Rows from block 3 of the text decoder, named by matrix and row number. Rows with one number belong to one attention dimension. Each number is 128 + 32 x the weight over its row's rms, rounded and kept within 0 to 255. All counts start at 0. Numbers have three digits each.
# q: cross-attention query (decoder.blocks.3.cross_attn.q.weight, 96x128), inputs 0-63
# k: cross-attention key (decoder.blocks.3.cross_attn.k.weight, 96x288), inputs 0-71
q.35:122088160105138155113145113120173080117106175145181128107166104113087163145094097166086099125115084119095108115097087079191143126118138135195129143091145108118151091100157105192103177171102073
k.35:199186126144114147116151158128106101144185135111101114128144197121154165144124149110121192156107107130100137120122137149134167088185137116151164165124115156129111120119164195112114089138164127155126130118098178118103
q.36:172118123092188077102086117117100143163085112125124072076112049148144109135096071074129145073148099108141189120109117048097113203082101094129138098140146151131067094066111133122104148152121108
k.36:121104134148133106157182113193100082113215109121160169117137146102090142139144125084161047160206137117142163087166163095109114157139099110121099081158182120124065166106107116121164096102097138119094098122112098105110
q.37:123116119141143116101131144104166145085140096134059115113136149142148074111140079079157145164173152206107177159123109174127113143093112126120124138128098132077089112118108110150120173156135199
k.37:133117146195111193117138124088122206125122127170115106079125189151119118116212116138165104127175159165195085103156121155119176114124134157118163051169174113123129148098139112139123161139155208134114153127169080182132
q.38:188101164153162122150142154086162175123107111119092077128117134116157132169137109143129143179153084160156205146096139127097134162066128110149084096080180141122118117061129092085105128137109170
k.38:118137141164180093117111115101041133132205063157091129109080197071114171095127162124142100166131118109164106126121183145082153123109148085168119110165156110127098156109184150097158145089114119142129072117181123103163
q.39:130148118159122100107123154081128115111094183076110132039082154135147116142123135125120135089149113201121154118123143127120167114125171181087145132120083139079067153104096171066166153113182168
k.39:136130057141157144093166111110124116137115119099124119071148049113064123069188084131137164146140145138144090106149144131110098121107160197099091112193095152171100211156151167137139176152164109082164093116127083087182
q.40:175156142121118187090150128136086105120189104159111168120069142103112144146150145145112146193061106086179081097058100140056133095119098171098113129082116115112137122159174142103106054103160132
k.40:140129175139119124085105155106118210113120128138114105111111172195119120124111142151111127136154094130119114114099131104147138075139179145134148114098160148149180109148136105095092187093155159147136138196086145134127
q.41:113109187147147083171121136104118098140151097177125116126133088169101148072171118190143166076195109144109166171118134105098081129135141097123130130139152199115141134113128113085089217133122172
k.41:164125127128159120146078136148136126139163105122159173120084118131179129113154117068105140122142132088167175121153137132073138087124114055128129131102124094067098167120097192142162093153120125111112099125139111107103
q.42:194133050115186110036130126135105191074116158134133111113146161117140109129082130133147068163078099124125059106136053145109114112127122139097047091128123100132080129117148100141144090094105156
k.42:092094162073083162176100108158115176103129133134123102205175154150063082099158159225145139117146105090149136124122161085157134132155113167134154118115126116126150147164179123105159169129139190145107081190123122178105
q.43:149149122158144122088156167072107140162135161080079115140123130095115091120090135106153121146122119142109149128087105147095102109128175104147121142141194150123171104169122129099131097134131089
k.43:091078146088221082174156169109126188139115128112111135178074088119099082096156154140183120169193106095201167150176149067117133135170136096066072166145152082118147175145093135135166097175153164110123077135183134169139
q.44:144074145163131118142096126150152137173112139139112137121091158119118158116153158126091120126144109148123166156170130075121115150117110102071167206080108122088065128152123171112072197173146193
k.44:143107105171073104118129081201069107116189104154141110101113136129136120101149055132162136116139131140156149171188104109064143137121133061176105042140085135059120116128141135186085151158125111111118091121040135114148
q.45:129171099137139108124056130185164141075125092134130143068143131181129151122200162124146145089163043173087080115045145092131168120144144186143153154171129110087092131138100125125146159151165098
k.45:150101112158074147169177119133141099150123117138115135109174116109146150125147087145168130137096155151138196162177094161137156179140135180122137091183165126106087124144099101214085140140170123097102155110173089105143
q.46:156125100153133145133184149148095124147108159150183096136128160190111171112062089117095044105131089101163061126181092141165119144146120118079118120173127103183136068110145121119156128139173169
k.46:147134075095103132144137112098168089127132124080093110205162083124082178057187108146169107155107113087120148154163179157141114173144101155112099147157062110112119159168140146084158132145139119139110140112169112088109
q.47:127129133128076091113103182131116167120111129166113107121135108115097144140101160067125151124077142117113083136177105119175104109143172094110086103135172112062150101110133138137220146190133120
k.47:093142148040142172201119133175116075133160139097124124155111128170165083123096112118101114110175110107085195147091137127136128174109171119159127156093082117113138151125113157171137167168146124118134104163092144139167
q.48:082092099127083108146144100127085112188133111155101108137126095065177159116098118163146140110112126062205123115124055135137144120137161128114112082148091097167191170153189151118104153171129082
k.48:075102090161105138103086142140123084099081102129103058086103089083098075139066125109170095129061120150187131177116124186139033160105128065127115086194095113183114120169131125120093158087102063102138143119138130076101
q.49:116086171133103152175085137121162144144189106134130124107120089152098112130131132130109132122135071137148149120148138101148185128079079113154093105132104149129143056045133069102132185119096132
k.49:102070087116142103109149141150088048094118131065139117113129133134092086153083131116141126173079144160084102158135168065110109154158123111096102177088150203133108095151140111062160090134135099127146089174069173130185
q.50:103144144156180122149128088138142086141090164207170112141100097092147128094201078123135099112132147107107169142128093123117139118063128101138130117161163153097135158099164141142107117136133087
k.50:071142152115123114141124170087176082088144103120130129146129092108147127121126154150127089080139069107152149109139094071115105097111083102127129130066092106133115143089140106160132132125062112134094113136154155106140
q.51:117113140081098153122088151121078126138133111114110028131142125098086136092153141095139100140130107096184085106149077080151178156144193079113142149158053096156150135159162078151173151103154081
k.51:134156078191069124086083158158144124134080122106212079132125188130135129121138161104161121125063126189131102172089170158100084108056158088112097147094057110124147079146101126134133109124139070149101217111143163116118
q.52:121148146113111143191130106151138104180098157156197143088094126158194172133150156178121134088087144149117127106138118103134145126163066112158092114162130091198103144170097153172125086063115136
k.52:153110136091141059095087140131139101150104176123084107177141101208108115124132108120111161086079131142110123142094169125153142080167154135127176195084121175126146074083166156125108161125148145104152109160108195090138
q.53:140133094132110140137121129116097140175054177107057124066134156096101184125100111058150118115088193125087113094091146131145099127146156105118108116143182117111084162076145174183172126092108109
k.53:106144185116086108131123101171214190094171102138113066158133172144201151156139132143085173092188134142105124060011175144100153090134124127135103094065051125110154104100112099081182107093160161141092105140152133170063
q.54:119131186137140061177173181108090168150119137138116129163095135152162165145119129156109121166156108113140120128176083125125133163170182100132069070112107125160105161109139120124098149061164118
k.54:161129104126126124090125151096067090138090107113099088108123186108115163119122146112133145136090164153142142135150157163120073098146089158092019156167074158142160147161121138125127138058136071119158106116155166133112
q.55:102086119157134154108150164097147121162134074140119090150144116040121138119164152129146161090140133084098108157143194135132159143125163144070136117112095077132149087167188067096113142138130121
k.55:102116099169147132140137087120109038064120115112167105115106133057085148104154171161140090148110131105121119105140108193112080140093041111135099158141130132197098166189188100094160115109148107156109099139146036091132
q.56:175092112158146187087084123144144112135157145156081114107093153138108158159154152083052143095122094168108126101126132171099125097097155162150146183078105126148126130153135227102116136118144098
k.56:128107157111108128129186153152124179106096182110122060123116165163174107131061175193114124149160131083149147116153147138227133145161123146130157106126127122141185087158145137156068162112126170169162126154119098173100
q.57:089130094152088132139110114121103085164076155153178084084127080144097144082151119128061143132086162149068115055148161099025116126128139117083138133150143101127162195126053181146130100114093156
k.57:141192155130126166093060100073152124116143091094141163146134131148139194078105130140095112166135077122118118123085132157142138102126155115145161104126158100129137103160127157107105146124100164090127165118128148095072
q.58:098135095156095171145114098124184103142147122115126114196140147079148143179095155116091166133107157134129087110094177194114150074109137198107123144074097085145133125170142163189113078133120128
k.58:140163135169062123172156116154106117169149121133132138134127174126129113109132140152123138164108110082125127119106158166090150140108138155165196069134152061190177110162178115129179162123180158133146124165159094126126
q.59:169134146081158179115118126138144108089174104110120145130085165073104170079159137086141149161128119090131096153165093184116123118160116088110173127161112155082186078117112137151151150218119086
k.59:138128148170148132155133105180149139140140112128163111142151154156141130145107113134222153187152072145164123170154123141098153196141164130160168098182169128096152160139132141143083128194156156103115127091075093158143
q.60:148161149137165056099154150122098126139126063082170103163072129095159102177106159100132190126184149112116134150115102231140128135133149159129144115169136083120116127156124129170112123181128087
k.60:191113122122132198142150127096132175098126104176150146149107142103105122128142142154119125115157125120183131121113133144076173165142118110098099073159151112143100155105123116100178095085078141124088135105149074179090
q.61:137144119145153150098100152133155137093141106095077109133131103139126123221163118073139188100123110143108169137098183167157099093137112108106144162153119188108125116157104196084139158169170121
k.61:107121185124161142154155132161132177070200127166151162133154097138141070142094152177128099178183123068145185142136122126141147205100177116154189069114125078151150107125176071109152187152141205158142143201120125144172
q.62:123139111129146087169124114140134148096154061191193077240127118155139114104179052102126139115165078116133162197164186167116116119097160135173118135117150137098175140124161071149136161154119088
k.62:089121066146167185109117095049123131122142084139128112119111042158094152167088143144170106130126098130187084161149111094069098094156149136107075102103119072145138133080103082102130116166120048158070107135173067101106
q.63:159104115052128187145082070100173123137082098145108129149171100143169194158113105182150152155119115122122128064169139088108195076111061147122128133133104128090163121143142109124125083170080114
k.63:104167120126168090153140099141134079154145151154117155162110152095127087127123118131166076114145130122087148137118122137073110158175109142152187064093158098139114131130142122088093139111140175169148121143157130115137
q.64:145110128129186114088119128064181093073158110081096147160203155167069131158094133123157109126120146123107078128070116212175089118153159117151142157121147129067073104111161174127108167099166136
k.64:076150207139121201175100044159157129140119118124139189177150192171117114146149105135126137131172122083114130155097161162108188159083160183101165117116123106138158165122140118190169147127162158150126123161171069163114
q.65:116099112149162108060137160073128124077152124165129095125143171132081100185110078076145139146138091152124183150110147136146098181098123162107085107111168166134129100110129146065127120182176075
k.65:117132183116120134151183137126140196140156115148165163115175164107114131113195162128134062158184129086152132094148101106169097109158135123119150145125056076123138093131132122124162152137084145178096142115156113188102
q.66:094058170144132132180146107101113121151155122125184140071141146122136156153144116090121076130142160110101109075115111132117128169109080126166105131116059085166183112154163118152195130116126134
k.66:171093091078092120141141151118100094152105049108165094154082140067156157076143118115158093148140111113140167082107180058131092125119113126126076151108114143147176110179139170104136037130122079151107139122136120110089
q.67:085091110129196147115078133126121176159108137162107149161177111190168130114055120176108108106107148154138094126133167113153172179084093101108106097152063136157143132114147096112114158122138152
k.67:145129145122132089073115096100166128168126104163145116083129163080143140058123135099099091226074084107139081127109123124077114103171081066195109087170105157131110133150164120131154077104116079192111137121116124056114
q.68:095146122135119120138190084120124144088104133128154119159115124134143081159119089156170131118111089126085115073192149144071123138175150152193120110090141139137128095147074125093229076090194188
k.68:125131106132162103100185201066109116147181144170139121152159085156076188150136123113122093106079181131127167097117165121128146095200139127139074145149173118156105121111127117110123140134146152142186114165194142092130
q.69:092129122173128125180128088107112128179076189080126159157149131154159157104143134164115111100134172137157160106147128087167080155127122119088117110158136124196089110148092087135128141094163191
k.69:145128136090078096159109175145078170117074155137090117160171157095112081141111109076081132120090175143084128139153148146112104069144157102123086123118157166175150106115193100154119121120116095171114072153123135107138
q.70:109144176159080165149157136129160147126132151136113136175094144108100191147060145098150123150105156160163112057130143097178193104167115151132059130088128054158078123120181165134075085110152102
k.70:106136161107088134097127138172127180119136165103137106130107175148170115103129108194163155115115161082063097109050162109124139151117131159161164136131102145166132047186142101159116131150201140171138125155062176134137
q.71:029106114118077111164094087179087130118111152100161155143159109157117088136104128166044116159134164137145116119102190082120104173156163143147181163129103070196126167142095135101097159084140145
k.71:131145065154137110111083129103139102106136170131105117094163148159075162126115114160063125107062175135093075119119087169158095072103144076149167163098157118150155086136163087137097119064113109193114146098119182097123
q.72:151127091132084143163124108155156080152093141087133196131175107116151119121113120193106103067086151097165096130194118095145136190135080134145131125165175088183148131157112081144154115082116164
k.72:144082083095131127028090125130151098152116156148091114162088119155091164161079172118068144078119167131120068107069104150135124113095136146058114208115138191164160120100172120129082149103145141167173106161094155148108
q.73:110164103122147098169165111114132145140119128159085097072175158122103149137183180191107206144136170075047145103157081085098156106120127069149189142098090078125197126174153196144113121114042163
k.73:124140124156152112160152119115179104083148138144108095126186113055168110171119184164101140110126199142122164196155139161134094118107142134115156098190087092140134128195103152141064100076132117088162163100169135116166
q.74:115100152123129159125087149176140068076160065131114153122122135149163077127171142108126131085107058171138126123082115113105209108105122136156149168122111189107084076125144193135124123178115088
k.74:083126131105150120128142105123117148135193130067153160158158160139114110085135136136156115137156083125169165134153104086211107161132128190151160156110152150086143140147135135152163175199156184078141100129140167116157
q.75:114160145155135085178202135095095137101096160117173065168095184136082172166138122139155133134139120200150111124180118182105197112155196142137064138084110120112175100145083089142116124092172108
k.75:162150122179135128148201175068115145131152171116110120110126147101116183113099137122178144131064118172086179124137202115086122110189109193141106104140157096156168113134159111069123149145137080166130099152177152103133
q.76:128127089160070124170159107135140128136098127076088179095113168179116163128104145146101123110085128170103121113120130109137115168139119126118083081140163100133075142106158156107101143157126173
k.76:143092221076129070127101065110163161136083176117094184129179168102123114135098189182125128107151170151108188128122131170129124075129138140114183140086114143102148085152144158163174144122108129144090137140120153173160
q.77:126136124123096104138205118160097099135078106075088107080147134122117156143139143109176103150091156167136082137124147110132147145181108132152073116084120151155044133129076155129112097128183133
k.77:131131160132131114091080146107126133156119153112129124119138164158120141146126154164155157128113148144140107080089118168095150107128122162134164171089093131096129081097126138149193151172148118121160135125132143154107
q.78:108203150102188096127122132125146126165149137135091139161129041171134143103094132123146161137164105076072101154135149112177160088118174061137120091150118114158151165172149107108130109110119089
k.78:086088066125135094141144104130091100103104187138138103118103111110112121171145123121201109112122149169177127128153122135080127119114087113101086094152120108186089202088128125133110059064122072125077149112207134038121
q.79:167161085107106129108106155100109118134174154145093134121163123099089131171109164151098053163091133084149087094162064061169171115097129122108139137105085104113128145119128139182109169127076098
k.79:159162111166104147137173089162106101152164159163109169131130121125167091113133028109164168149136115122109121123120147132106165123130147148149193059195121105141120154105106196149102163084211105145131143179098162067144